config.yaml
norm_position: "res_post"
drop_path: 0.05
lr: 0.0011
Rows from block 6 of a small model that predicts nearness at each pixel, named by matrix and row number. Rows with one number belong to one neuron. Each number is 128 + 32 x the weight over its row's rms, rounded and kept within 0 to 255. All counts start at 0. Numbers have three digits each.
After each neuron's rows are labels from the 100 images, of 14976, where the neuron reaches its highest value: "top examples" is what is common among them. Only what is clearly more common there than usual is listed. The data: small renderings of single solids in any pose. In brackets: how many of the 100, against the usual share in percent.
# fc1: MLP up (model.blocks.6.mlp.fc1.weight, 256x128), inputs 0-63
# fc2: MLP down (model.blocks.6.mlp.fc2.weight, 128x256, transposed), outputs 0-63

fc1.248:094111138067141137144108134134110167075143101137119152113131127111127164084162102115053084189101196127078107098116107060121062107100151032118135153190071086093112107133097082122114097132107132
fc2.248:097122117111090089115078165140111076109109100124141101141113128097150144095125109133132127165108076102101134171081124162163087146137143100185086123200103119112171110094078101127104125095158134
top examples: green (56 vs 8.3)

fc1.195:145083121216114120129134109129167085140115151226106132169148123130082138127097135137080140145169035150118083115093146117113142097100102199078067126117126129152115097102129179122138165159113102
fc2.195:114135107117100117152120091127039116114132115183114110067076116126136109121130105125089134156142135127145109153118095125104106135095125241085102130152119153149150134128099144120124103111135144
top examples: yellow (58 vs 8.2)

fc1.124:118088167143117140135116156130117117112069124109151148125146119133131158115125107146103105118093117130130007074094123120142082155097139112083121098110118125105159126130116099140131092099130130
fc2.124:096135115087116120136102053134105128102184116142112157107109125120142093137119134142095115138142107094111113087127087126153118114133128140119127122110212109149151127089127151138118117100154133
top examples: green (64 vs 8.3)

fc1.85:083121102148148098127092238124086140116138112133114131062106138128101137092123130109140097130127155123122178161178108093112098097144159099200117164166125137116158131108096095149095124098150121
fc2.85:103184121150122166141128113137101110084085116155176110175178099132079165136105149123107126144126145144127131093095145194144156102176160134096102073172097127067120084109170159109164172152106095
top examples: teal (40 vs 8.2)

fc1.118:143098042129097132146135108083255118156172124110115124171155137110146106133162160098118134129119107137113018143039108104117178121173148130140126149107128144158094099156174139111188147133120006
fc2.118:119153161171146168161109097121068097083122130141167102082140096098090138100143161088071117130076148077127125087094153136122173108144134100090172070109137126122072085103162123085104140128063129
top examples: orange (57 vs 8.3); red (38 vs 8.8)

fc1.191:113112186158154128137075129167118145122000205105113141120102155125120129100136115134134120140093145106102089117115187115121132172107111127144152134105214130161142107072110126137117112102126202
fc2.191:158095110124122126101150092145133138141159125124090148094145148143173115149171118171145143131178134125150153063168119175172125173103112101092134147131120096185151190125134160163142110136154115
top examples: green (74 vs 8.3)

fc1.141:106101123137108133143102165170138110070119151127102126136168174132103093174180132150165071162093189125127138146112157135147122181101134155122232151096133153167111157119140087074139103082111116
fc2.141:122098128097109111069138058124049099141108114104113138130201150096143110175143145125094171157123090096135118094137086038089122148082130140183193151168108200128144150137068146142138101110144129
top examples: yellow (37 vs 8.2)

fc1.60:122152093103117127150143059123106113144161142120138117161106131115146127144153142115154142115141153151132255154175145141116172124129115103155149132125120130163133124141133128101146152139139142
fc2.60:126173107150157152163130125171078115115073127134184160100157134120147132135129169142108159187157143121157155117135124133117168132191169131120162118130064143070171109099149109101100156141169138
top examples: purple (70 vs 8)

fc1.99:072096124075136140115082215123109159081130090068145144123137141120142114139175134120144083110061218102140088131122115134168086204144154083156180145103119139105151148127116091138121112085139115
fc2.99:111127134135114131058112051128088120096126090058131103130183103099126112122163137125090108128102123144123129051121109139164133112145126028182150117139151089124125122113159156110174119106109088
top examples: yellow (41 vs 8.2); blue (27 vs 8.1)

fc1.236:137152026134122092139149106113097101154199097120117128171133119130140129121126124136144140131127122134151200158181106112125124116112137094184120132139070141121146129133147152110133134134143078
fc2.236:139170072136131145139127139177098097138061119136166131112166156117170140144115160150139150186154136145151151105140124161126146138183181116117123119128060135075179124115150132130128146130190102
top examples: purple (87 vs 8)

fc1.55:146107117185107120128081123155137118106113174132112141123177181125095093138128110140134076158061086131115153112112159114137150134106117191123171104061134179169135122123144124080139101089120128
fc2.55:116135109134136112123139065103101100091110118121103113110190101094117078124156115108071140123075122105124120138112116033139128139092095226128157122204091199140100148152118176111139094126100114
top examples: red (35 vs 8.8)

fc1.78:139122193129116153137123090118101167122068158131133136093057117126136125120118122130128123108110116144132255121147183125119156128147129140094127100122144122137107126135118085126137109132122255
fc2.78:131160195168175174181139096151080117097178169173173188142136116133119135139141175128102156164134161099155142139115137111138184110155152141084157101101135141147113121106162151110103169160103219
top examples: blue (81 vs 8.1)

fc1.90:137137091126095133110174224128184125153127195136091127148084171131130080184151135127139163095172106131143154167078124195067192163177122192172120167098181136167110091094123123107153124161136131
fc2.90:126166144173181127133123127148122124216142155124121077098111146113127121131125092136060136087173181138162085103138220097057128156083152103161190191034141169105117141131154136099139121175119128
top examples: purple (45 vs 8)

fc1.233:080163138051127151116106166148127197097122131066126131131114114115178133134175167119132127142058237112133114121133162126167129198129132033150198150144124120128123131138112107154148124116108127
fc2.233:102138102099106086112094112123155126115116094055105180114138122090142106100154114070149091115071102142088066140105105153201107112123134040148109113168115055115146114143104118119094111077136117
top examples: blue (31 vs 8.1); orange (25 vs 8.3)

fc1.193:115135114142145134130131145153146141098102153147088085076137192133106193088154097144051093186125156132091119141092141108104084104071155093142142185170060097057082126104095104124093156124127139
fc2.193:083106110099111078152092184115121136122127094108128136131118111093154145115112103127115136163095093100127100158072088124141059145111151132177099160197116129122159108171056094138142118118188127
top examples: green (40 vs 8.3)

fc1.88:143140156117107157141135072120084154117116150135134119122062118118153134122129114123145135111118132151125255143167191147126176130134116131101127100120118120148119132146106093132139127138133248
fc2.88:120180157164175168183122121164072125110131136145188175113136120119132155125132180123104149173137162121159134130114128126125176116187167132108153105115093136088136096111165120103093175144143206
top examples: blue (93 vs 8.1)

fc1.171:109106113140115124146107151161132121063108151119101126121168195140097087175167126144171059164068167123139130144111154140148117175122135153131226129083124157158109165112151084076142111073100122
fc2.171:129101124102111095081160058117071100128118104098113121131205129103129098151167134146094165143110097097132143090118090012101107152091109167176194152179119168145136161141093154112153089131125115
top examples: yellow (36 vs 8.2); blue (28 vs 8.1)

fc1.136:100122115171140092140115233115091158124132121153123127051088143144098136088113132116125094133161129126113189149157108087090111068153163137181098176179134123116150137105098099133094125120142138
fc2.136:104154124145127160150119114106105100078088114203155101169169097128073153110089128092101120123132127107114127118092155193111137090158142168106081082179121126066090075128139171113148146132077104
top examples: teal (28 vs 8.2); blue (25 vs 8.1)

fc1.207:134121012117117118145155134086226120179179136123097119202124126119148130114129152110119148162119119137140072182086124099094160095169168107186119153143103142128091103135178145112175162146128016
fc2.207:178149145169127141160142124123070075129078136146166084069155154118129148103139152115109125120095142093121149086126168159139157149130147064069148089095112103119101105128146129121117126138090109
top examples: red (97 vs 8.8)

fc1.159:174122125214110090099089133134138156134100178148114136122153172133112121107086114141106139160085035136101167095111152140128171132123129205098127100101149161157144117122137176145135129120128145
fc2.159:141135103128138122157137112093124140134135126163105147116132124109121142133103112094111137127089131140131110199122126064169123135085118235113082127185087175167097152168114188159154122119113122
top examples: green (44 vs 8.3)

fc1.105:139116121138116157119166110113152081141134141235156133162092062118097156149069137131096197118212081138143129150105124158110129046122116167088055124152126123136119103111146158176145171181107123
fc2.105:118114132104128108148117102126109122132142102186114121060033143126139126116070110118105114126185110109119113183128100056081101124127119185116100136096140154129139121139094152128045128118137165
top examples: orange (37 vs 8.3); yellow (26 vs 8.2)

fc1.247:169100128218111100135101134142129099122118147163114159122167197130101087126133101138104085161111064143120143088114136123097135090111145202113151121100132162157142115125145129059133087116108130
fc2.247:107120107127132098103119092101145087115130112165109126090165097108099098116110108088092116108108108115085109158100112016092106098101097239144141126183128209153098114132117149101132096126100118
top examples: blue (32 vs 8.1); yellow (32 vs 8.2)

fc1.231:124152061146119095136116117133078122137176112120130142134111121130137118117128119135144120122117132120137251146199118099127133118113136095179133123136094139123167130133130134123122113122161110
fc2.231:118176075134139161151120125168090092118064115141175152128179127117138143140113161142116150184140135157143141115118122150138161119187174143105114098161047145062167103102155140118123164130174105
top examples: purple (90 vs 8)

fc1.114:122101230133139123125099154137105152135000159088119138131098139119133137116131128124132110147096139142118151127118186113118123161140149134148139137117177139124144135103111108114114119114143255
fc2.114:134123149122131139139143071144099119111200140164120155143159142133137123149147139163114148156159129105142152043142109173180152149109130104077140120112160115193146176112121193145142132134147178
top examples: teal (58 vs 8.2); green (27 vs 8.3)

fc1.187:077120108143148111137113227126099125108133124176124128062095152124093136096126138100125087137164163128120156165160101099089093064146164107197115187178133113120143123104096087122104135102140112
fc2.187:104157134152117141109132107138108081074083131198155093160195112118073130140126136126099133134156132104110149080108135191100138110165146132102088076180126125067117091111130162120151146153097090
top examples: red (39 vs 8.8); teal (29 vs 8.2)

fc1.253:139147062136117100135128096116081125137179102118136139149115121134147123118129120136141134114123128133144255146195134116124137120119134112164127117135087138121150130138128144124127124138155139
fc2.253:117182087147144164163115132166084100117072114144181154117161125114138152136112169135114148184135142144151130115114125156129167114183181135107117097144053142066160103110157135118122167130170125
top examples: purple (85 vs 8)

fc1.128:112128128086121171121167112115160085144135130208154120172086064127121149164102157134096192116208126134156115145109129164114120075127114111094064138157126106137115105103149154182164179184103114
fc2.128:137113153112131114157162087131107100135149138177113167087028137136130116140112130139111150140209123099139136195131126120091122132101120103093100127071137086147134147108091150120076126155134166
top examples: red (47 vs 8.8); orange (28 vs 8.3)

fc1.211:111146147145175127143083150162132141140022168128101130110092155149106134149085161131145143159154172117070117116125178103087158173153118142146176148122183146160116155060111117122122104108171192
fc2.211:159105123127112119102141089097148160147137132144101135105073132145140124117139111113143097104200140123142130150137146175112103176085086158054142146157129103210099155146129108145150098137088111
top examples: green (48 vs 8.3); teal (38 vs 8.2)

fc1.148:128135008107124126161156133088220101152180106163118109178137113122102119167110151109165138117181142129154031178094090115084129100176137150177118157122104146108086156135162144111187161129110018
fc2.148:134155165155162164171133105138066091089127138151169118086168120121098140117150174132091147150095151076148137060097135151137167112152150080090169086098131134119107108093155152102107139140095139
top examples: red (77 vs 8.8)

fc1.122:097148085113125109160102112136081112133162123101123141122106124129138117139151133129166106100129179120135238144192133092119125145114133067192156137131121136146166125134130119118127115116156123
fc2.122:123171098146142150138124110173077091108067118128180157127185127113142142140130168148102152182141133151141153113123130147127161125195162139109145089178066150061162105098142120098115158134170114
top examples: purple (87 vs 8)

fc1.178:124095239123138137126110142137095140129001144115145150122078131111126140138128127126135106125123137139121192138127185105109120138148141140139141147126171135119147137123102096110112118132153255
fc2.178:125130154134138147123139065157084084103203140168133159150163137118129125139150159148096153172174142103146141049134110165142164126123136086087138106102155122181143158087141169121142144142136187
top examples: teal (70 vs 8.2)

fc1.33:136123138046131187115123185148134198085142167111109132111047127093133135151114118120162106162103171114119136212115126096147099118157126116161135157141165131150056149109126117141165153142042131
fc2.33:091132132152158098174111101155117128064122138116175077147092080021150109059122113086161103125098125110129135074073140104193104172131155051112115162155105140154099129114123104114094073184105129
top examples: orange (32 vs 8.3); yellow (29 vs 8.2)

fc1.150:138099204156126132137100157119110154130000137099113147121089147117131126118119105136137095130089118155124180130112190123106123176142146158132147114100151143129122148114128102109137107099123255
fc2.150:149089148124124119136142054122113124120197125171103152159157153130156123129135103156099124149173112102148141069155119130145127157099104154084141137131162165207139167104099186129134133125144183
top examples: teal (69 vs 8.2)

fc1.158:077125131067133133125110213131129205070114125097132131089077129119140132147170160105142092127097237109154127146137139119157112193164141067158155171121151108136106153121118096176138125102100138
fc2.158:105113161108110117115166081088100139078093104127110140159170114125110120121204121108119111125087093122103104094091121184216133110124087047101140129181112037137109144114097157118129100145091121
top examples: blue (43 vs 8.1)

fc1.151:140145083114110118147145074109091117145170115109141129160112128127154124135155134126153132109130150147141255146191147129122159134120121103164144122119087134134147134144135136106145134142150145
fc2.151:120181103152157157166122127173077114112080122129184162101161125119143146136127172138111155189145151134156142113124125150130165120189175132117148104134064140075164103110155114110106168136168133
top examples: purple (72 vs 8)

fc1.218:159067122150089119127152145157165091124127138107112156133174147133143102204153155150154139121135147131159132119098143172134178198100120177098210152103154156181121162132165164090130135155157124
fc2.218:134084174120105143086117121083094081228142102094117135112178165133117183161097118122094158087147106151129109148105128061024125123103134153155188112098132209170116152124119109128157143096112149
top examples: purple (30 vs 8); yellow (28 vs 8.2)

fc1.196:118099229107131154129127131124101149115038133134141137115057115126118134127128145128121106122134145139122247145137181112110124114148133137131125141134145119117122129129092076120120127134147255
fc2.196:117155179152158158148140076151080096095192163179162175157142120117115127134153185132099161166152155102141136084117124147132175110144151085082139100098162122166121132089155158115131150143114212
top examples: teal (72 vs 8.2)

fc1.217:125100087151118127128136121122192096144150125149142131149156110139124131148110149130127163104155110103133000136076096109128099131127130141122103142126144139141133114122141165151155140140114006
fc2.217:098157166153151161166111086139055106068156138141162137078140091108087137119125160116070138153086140087136121068093110129137169091156149117093137070102150139103103100081152152090089153134096149
top examples: yellow (78 vs 8.2)

fc1.206:120160109091139143132177132137136070128143126209154125164101093137108139165133162140112157116216158114160093175133122148085085044128113094141099170175123106135129113083143123139158159164122089
fc2.206:112121105116126097132139055118110077083118136199135181086079127100117083129127141125088150155204117071126118128136100114082154097116113118073105111101123116123126135093095142112079128113126115
top examples: red (67 vs 8.8)

fc1.14:131146065132115108142115099123081120136167114106137142143112132137144117125132120137159118111113143128137255147191141106122136138117140104180148120129091145129148139141132122110134117117157142
fc2.14:118182090141146159150116122171078097113072117132173155122179117112138146130125161141108152186135138151149136108118120144127164113187176142115134099166061147064160098103150131104115165131170122
top examples: purple (83 vs 8)

fc1.205:135101216130125145133111141115108142134016145128132136111064122127118126142107125136128115129136117146127230143127185114093128119152144161131135128117144145116118148119120082106131118121137255
fc2.205:137122168140143133153147059140077084106205155187134160163146130127133120130125155143095147163184134087148148070130124135129159125118128129065146115106173161198130155100127182120133134139126210
top examples: teal (92 vs 8.2)

fc1.47:124136011107126132158163134092221102149178110171115100185139117119092117163109154110160143121180133125148031168091088118090132106173130165171115152121111140110079157129158149109183160127104021
fc2.47:128154162157162168166137107135064090092139138152167124089170118122093139123145171130092147152092152077145139061094136147136162106144146088097166092102130137122105109096152152106104138144095147
top examples: red (76 vs 8.8)

fc1.87:093129131081115145124086166155132183069110133078138138124118153121149106168179170124163074129059244111148132155122167162173118191138125092143229144110134134146109152151126097112156114098087132
fc2.87:103098138081109115054131053104095108106106099060101151127198114094118113118182136139113109125095104134118107072098103071156121125125118057154163123171125091151117132113119167108133090114106108
top examples: blue (53 vs 8.1)

fc1.160:118126174113113170130129112120108163122089173168139140091025106126120146115094126130115148110134122125121255139139167140112151089139125147100102109150151104135102118123105089153140129139120255
fc2.160:132145180162161168179121085141081101101150152206167194147088120112118143112128159120085151163177162106160135187113144105102172114152153127073121091091124112121103114111149136102106164139107218
top examples: blue (78 vs 8.1)

fc1.53:124117225130125138123113131129099143132000161093122136141094138103146137117154135116121102139077132157130208133132221114125129164133140130139147126108171130151137117130120100114118113120126255
fc2.53:146124154129141159153135064169084100103196143144143171128182136128141126145155152157097165174154137101162155055147115147174180128132153101070144096117141136169149158091145193123127149138149186
top examples: teal (76 vs 8.2)

fc1.238:140109223129118150134122112115104157134017148114126131117072125115145128116130135130127108124098119155133251120130203116113136147141142132109130111120148119131118131143116085116130105128121255
fc2.238:133144179144162162174135082156082110100202160167154183141146126129128130142140167144101156169144144095153155092135117122159178118139152121071148107100167132179132141097147180115119154146129221
top examples: teal (73 vs 8.2)

fc1.230:119097176121130153146142148085109137140072128152125128090058117144094113141082133135125114121168111144124246143122144119076137082165140169125110138146140129098094159119129077108131134118124255
fc2.230:109141175134154152168124078124080071100167156222141139181119107111110119109107151096091143153165143089121127108101135111062148100110123152088119114103188158178101124105119162100128122149093208
top examples: blue (47 vs 8.1); teal (28 vs 8.2)

fc1.23:159112147192174074119105173126125184155049137065099118111105177137158132102097133127129141168137107131067110131121156111079143176171185158150158161155163146138122158074122146101114112130163172
fc2.23:111096120130123103111115159102181183147139107117096100121115104136110161089099074103151077080122127131104104146102138150164062153081091171138129151164147123161100119175103122137142106125103106
top examples: teal (43 vs 8.2); green (35 vs 8.3)

fc1.82:098115113111115138141087154166148117069122144099124138140163182136115087170191144144152064154066212118134118127115156148161124181116128112127234143082125152172118137127145079081141097078115109
fc2.82:108114131107112095060160050133066085118116104074112129109204114095131077144168146143084159147106090107120121091117099016106121123102109129182189136166127180124148139114100138114137108122131115
top examples: yellow (29 vs 8.2)

fc1.66:135152047129117104142147104108094121148183105114134121168110121133150130123136123132150142117130131139147242162186127120125136128123139096180130129137071132125141139145139140115142131133146111
fc2.66:130173083141135151153116136177084107126066111136179144108165136112159151139117163143125148192150136140155147104134122156127154127191183129115129112140066137073167109107148125115115159126180123
top examples: purple (90 vs 8)

fc1.165:160168111132159115129148178110134153141148123107126193168098109118179105109140104106148143102145084102115128065144085089132045118126102100132074093134091068104135091125127117152110120148136117
fc2.165:153171148164173156139123131175114115155115158145171156101106144132132107123110104169089151165142160199177146204143150216175165154162184097140050100168095131129167150110155127123115129181134113
top examples: yellow (56 vs 8.2); blue (25 vs 8.1)

fc1.166:104149139085125138095101119124135179145127119056129121155114093126190137125112142125131182122073172121155091093128138151178135231129139075107154110127131113130131141134141185193140133128123121
fc2.166:137114132108095162173134099123144176149167121037130195079073138134132143155103130146129151145115111152136132177150099133205148139135153057119101111097149080130135149121133208179108155120131136
top examples: yellow (38 vs 8.2); orange (31 vs 8.3); blue (25 vs 8.1)

fc1.198:131147158120109144139117088128093163116123151120129123114062120123149140109129126119145136106104132137126255153169176139132165131139129131117128103134132114152125121139109110139137122129146240
fc2.198:119183149163167172181122116167071127103114131144192170125141115122124160122123170129104146180137160126165126146112135129132173120193175138112144099119083128069136091104171128101102176148139183
top examples: blue (77 vs 8.1)

fc1.68:104096105155119128145094167152136115073109159142117126113156207133088088140167121143139042170083158120123133148104161133126112121117159162146203150100122147153107139107134061063134108077113117
fc2.68:117108110116126068072145061118075091111108095128101120129204124089132081139177122128096151125095098095123121082128072036095103135087100187182186146183128166143135146137082138115142093114123120
top examples: yellow (42 vs 8.2); blue (32 vs 8.1)

fc1.132:083083131117141126125075233136098160083131102080136160111112143115134140131146137119170083114108221117118110146147125115119086176128156107185196181148139158123148161123098094109108118099153118
fc2.132:099130136145125116047119100126080125086102101087137096152220085099093112109153129123123117107123128132115096033109109193136138096114115087185138107189116131125097113120121139128174145107088097
top examples: blue (61 vs 8.1)

fc1.131:113131105104151122155140232100120106151144107203128147135059102119108121120098099109125144136203133124163108181147089166105028067143152100151058155166111089091125118117132128146129151144123110
fc2.131:147133136134116171143153132129108115137097098202132112150114117146115147157125123178166129104206150183161162128156146156069126133142139077137057112083146070097120133134142172121142108163114132
top examples: red (55 vs 8.8)

fc1.237:068106105131147106138096242129094150104136112125118136086107146121102142121146138100175094112143196128141126156166107109109087152151136097199138180134138130126148145102098100141110132082150111
fc2.237:140163166153119155105162106135077131068097144127151085151225101142093141131154140143106132136138147141126164030129128210143162138170129088107131095177124133094111122118126163123167154163085099
top examples: blue (59 vs 8.1)

fc1.186:103096207096126157134124151125100147118061138161138139104049115135101132127126148131123111122142154123121254151135165110098132095154142148148116150133151113105120125128093074123121136132149255
fc2.186:107147181158153146139135068141068071083166148195160172171128107109099118119157182117083157168171157096141121097101139148115170101132143085074136093101151110149105118084142140098135144139089192
top examples: teal (51 vs 8.2)

fc1.188:109125112083146155146145235111131074140143095198128156150085117115121107124143123104107111125189189117156130162139092158084066047144152096166098161178107107110116114108114095113129120136145118
fc2.188:145173140152129146103144135139105027142120109174148126136121121142131124153147143147104139123212159177160124141118165135009143127148147058152111104093136120083138117115135121075145128133130121
top examples: red (74 vs 8.8)

fc1.81:122141106136117105131113107132076143125146126120131138113090126137136128112119124125152126107115132121125255149196147110132139130124130115159128117138121132139159126131113123129123115124157175
fc2.81:108187106147154173168115122160078106106078117146185159135162109120112159129110167131106150180132151145153126134102129146131169106189174145101119087151056143064144091103168139108120175138151136
top examples: purple (44 vs 8); blue (32 vs 8.1)

fc1.147:124137154138115131125112140117140222105089152080109121109107155126140108130135123121149120142079136137156178084111167155148160232161133131129141123099156119125087164133139155165157133103063212
fc2.147:113110143118130129153110097088113146136157146153124186156129121109103146084148112085118120136075144117128100171108156104179124130106110146112124131155146096234096124145122159095124111107099150
top examples: teal (33 vs 8.2); red (26 vs 8.8)

fc1.48:086149092115140089140095201141086137131149103068097138112114111129151134126115121123197120120096191107169138143183109101135090202116140053205166144146136154127155160132134129148119105084138091
fc2.48:158175122141103161109154128158112105123090137070162120151199143134128154149138145143123150153111125184136156091151142165172168149181159097122126105196088145078164135133146175141159153156151087
top examples: blue (29 vs 8.1); orange (27 vs 8.3); red (26 vs 8.8)

fc1.46:115115227126144132124100135145106136125000170090125141138097142112137132120150134120126116140092159138120172113128211118129144180129125133146151135104186135150153114106114117120115117120135255
fc2.46:149129149129144158140135076164092108107194139145133172123166143127140124154162154154100165179160145105169157057157110173171177139123154082067144101112127115168147172092145182138138143141142163
top examples: teal (73 vs 8.2)

fc1.35:163120122218138078128139165114111148157122138183096120149126119142101132088043080139118184149186035144124130112130118176115113101116122191115049119145141122109118122094131194183130174150120140
fc2.35:152082104109097113161137117118144163162136109182097123133074155137137152152076100148192134120168115154133140187158121097141086151096125203106052163144119123190147170158098200179167100119152122
top examples: green (63 vs 8.3)

fc1.50:113150109094129155137188106133153063132146128200156121172119090136114136181145166143111157115223156121156082152123121148084108059126094105127111171158122101146124112087147136120157170173114085
fc2.50:115123123122145116143136054117090084080129134181133176064081120112105089132134145121063159161182125063135126126121101101082151098115118117098128110103120134124122133084096133104066125124114130
top examples: red (70 vs 8.8)

fc1.245:144129154157109120120076105121117190122086151079098136129131164107166104110138113120147104148034122150127177081128175142160173219134141136100165092083139141158119130148138150124152106104099182
fc2.245:126150159159158153183131082134102165085172142112142188107151113139120133131158145124087146145079160107146131148127119061197176133131126174128177110168121151161119135131134182127092144142112168
top examples: red (37 vs 8.8); teal (31 vs 8.2)

fc1.255:089121115153139104122101230113104166121131126140120123037086152141098137096116143105131091133133131121118180163166112076108110089162177127184111160176138128115146137107097099136103121108146139
fc2.255:097160131152133169148123100114108108073091113185156101177187090127064163121105131107107114132114135123113129110093151189143149094162147154102085072173113110066092080124150183112141148144077103
top examples: blue (33 vs 8.1); teal (32 vs 8.2)

fc1.13:138110126139114155150146109126127062122126143226157155130103106120073117176094121130127119134197120135153156137118132124076127029113108190113116144146123143133127132123140112077135134153116140
fc2.13:106103108102113107106110101129119038122118109190118109094118122103126109111068129110094116130203107115099114139110107047012105093124113196135125123118143206127133107106117110098093120105131137
top examples: orange (35 vs 8.3); yellow (25 vs 8.2)

fc1.44:094096199109136124135123209115100157133081109122134133122095136130097138120129160122139085131141157136128202153132130102103111126178161148171120156139152130094131147121099079100103136111155255
fc2.44:084166166152141155138129079128070083076168127178152121188178089110081136113147170106088144148108151092130116054091131181119167095130143097126131087135154113140091110090139171093157146130079175
top examples: red (57 vs 8.8)

fc1.38:144109071119093134156141087088255110173161137111103122170152127107171115132165153105108158155119120160103063120042124116105208119153138117124137144115127142162086095151179147109180160151104039
fc2.38:132149164172143154156122104115079104096115141131159109062128095105093135093151154089077120118081151068120123102091158129132168128135118080092186080107128112126068084111157106104095140134060126
top examples: red (73 vs 8.8); orange (25 vs 8.3)

fc1.22:077125123120133123126096225137123164108116135144127129049077138127109139107131158099130096115139182117109152180158113085114101100153160108200119172177154109115152123113087085138109118099143122
fc2.22:120150155155127158128150092110100120060072133176154105164196107154074151135141130107124118142131135105124147072114132212160146114157137097090085077181107068055096116113121169120125133142077094
top examples: blue (61 vs 8.1)

fc1.185:121111237111127150127129138123104149130038135122138133127072114128123137124125151132121103130130131142133230141132169102109122116149148141136127133136146123106128137133100084112112123136143255
fc2.185:121160180146159158161134083152079097101203159176153165159142123121111133135143177129099160165142143099141129084115126157139172108143153094079136103098169124172121128094157166120133155142119217
top examples: teal (67 vs 8.2)

fc1.175:136110124157107147155139098134139052113125153230150155140134120123069109172111124139128104147180108134150138122109140115086135044104101194112128130123125148145124122113144123065140126134109129
fc2.175:119111096102114094107111090116108045116113123183114120088134116100128077125090120115085132137191108093103116133115098050031114108106114214118133130139124214140142130103092098104095107115134130
top examples: blue (33 vs 8.1); yellow (28 vs 8.2); orange (27 vs 8.3)

fc1.71:123089221139145135134104156131098141128006142122139153116083120133114132132103104135142119137151136137118164120122169113095114135139125157146134150127167138104143154096106105121119137127157255
fc2.71:127111136121132122120133079137103092125196131186111150154141134123147115136132134145111136160194129100135129056144118172119127141100107104084114127119168136204143184100108162141148118134148174
top examples: teal (65 vs 8.2); green (27 vs 8.3)

fc1.94:138114217137112145135111115122094153122009153089112137129086144101151131107161131115119092123068131155131242123139220130123142165140136128122141108100151122150129123143118085108134103117115255
fc2.94:147127166142147166154136063168081106101205153157146181129177130127134133143157147152092160178141138097161156085146113117162183121142159120071158095120148135166142142094142178101108153140139205
top examples: teal (62 vs 8.2)

fc1.15:156115151193110104102068119121118183132089153090095147130135158115163117095109101128125126152047080150120160081122165147152157200127149156094135091094147143164126119142132173147146106115106175
fc2.15:126142142149150140187120084126112177093170121152132185104116117132122137129126130119097134142087149115140123174130108046194153132127124209115135116176119162174115145138121190136096141120121161
top examples: red (40 vs 8.8); teal (37 vs 8.2)

fc1.180:129114135082088199138141089111163105130123156205155126139075091091122135202139153099117177096188140147121165147092158185080172072134089163076125138118126112171102108143129106125173173182087149
fc2.180:130095179144117115100122120121118092134135121134121076074099119128152153099115121118093084101170135133128115115141140049062113155143101108105181121104136156122111100110135048081052115136105182
top examples: red (50 vs 8.8)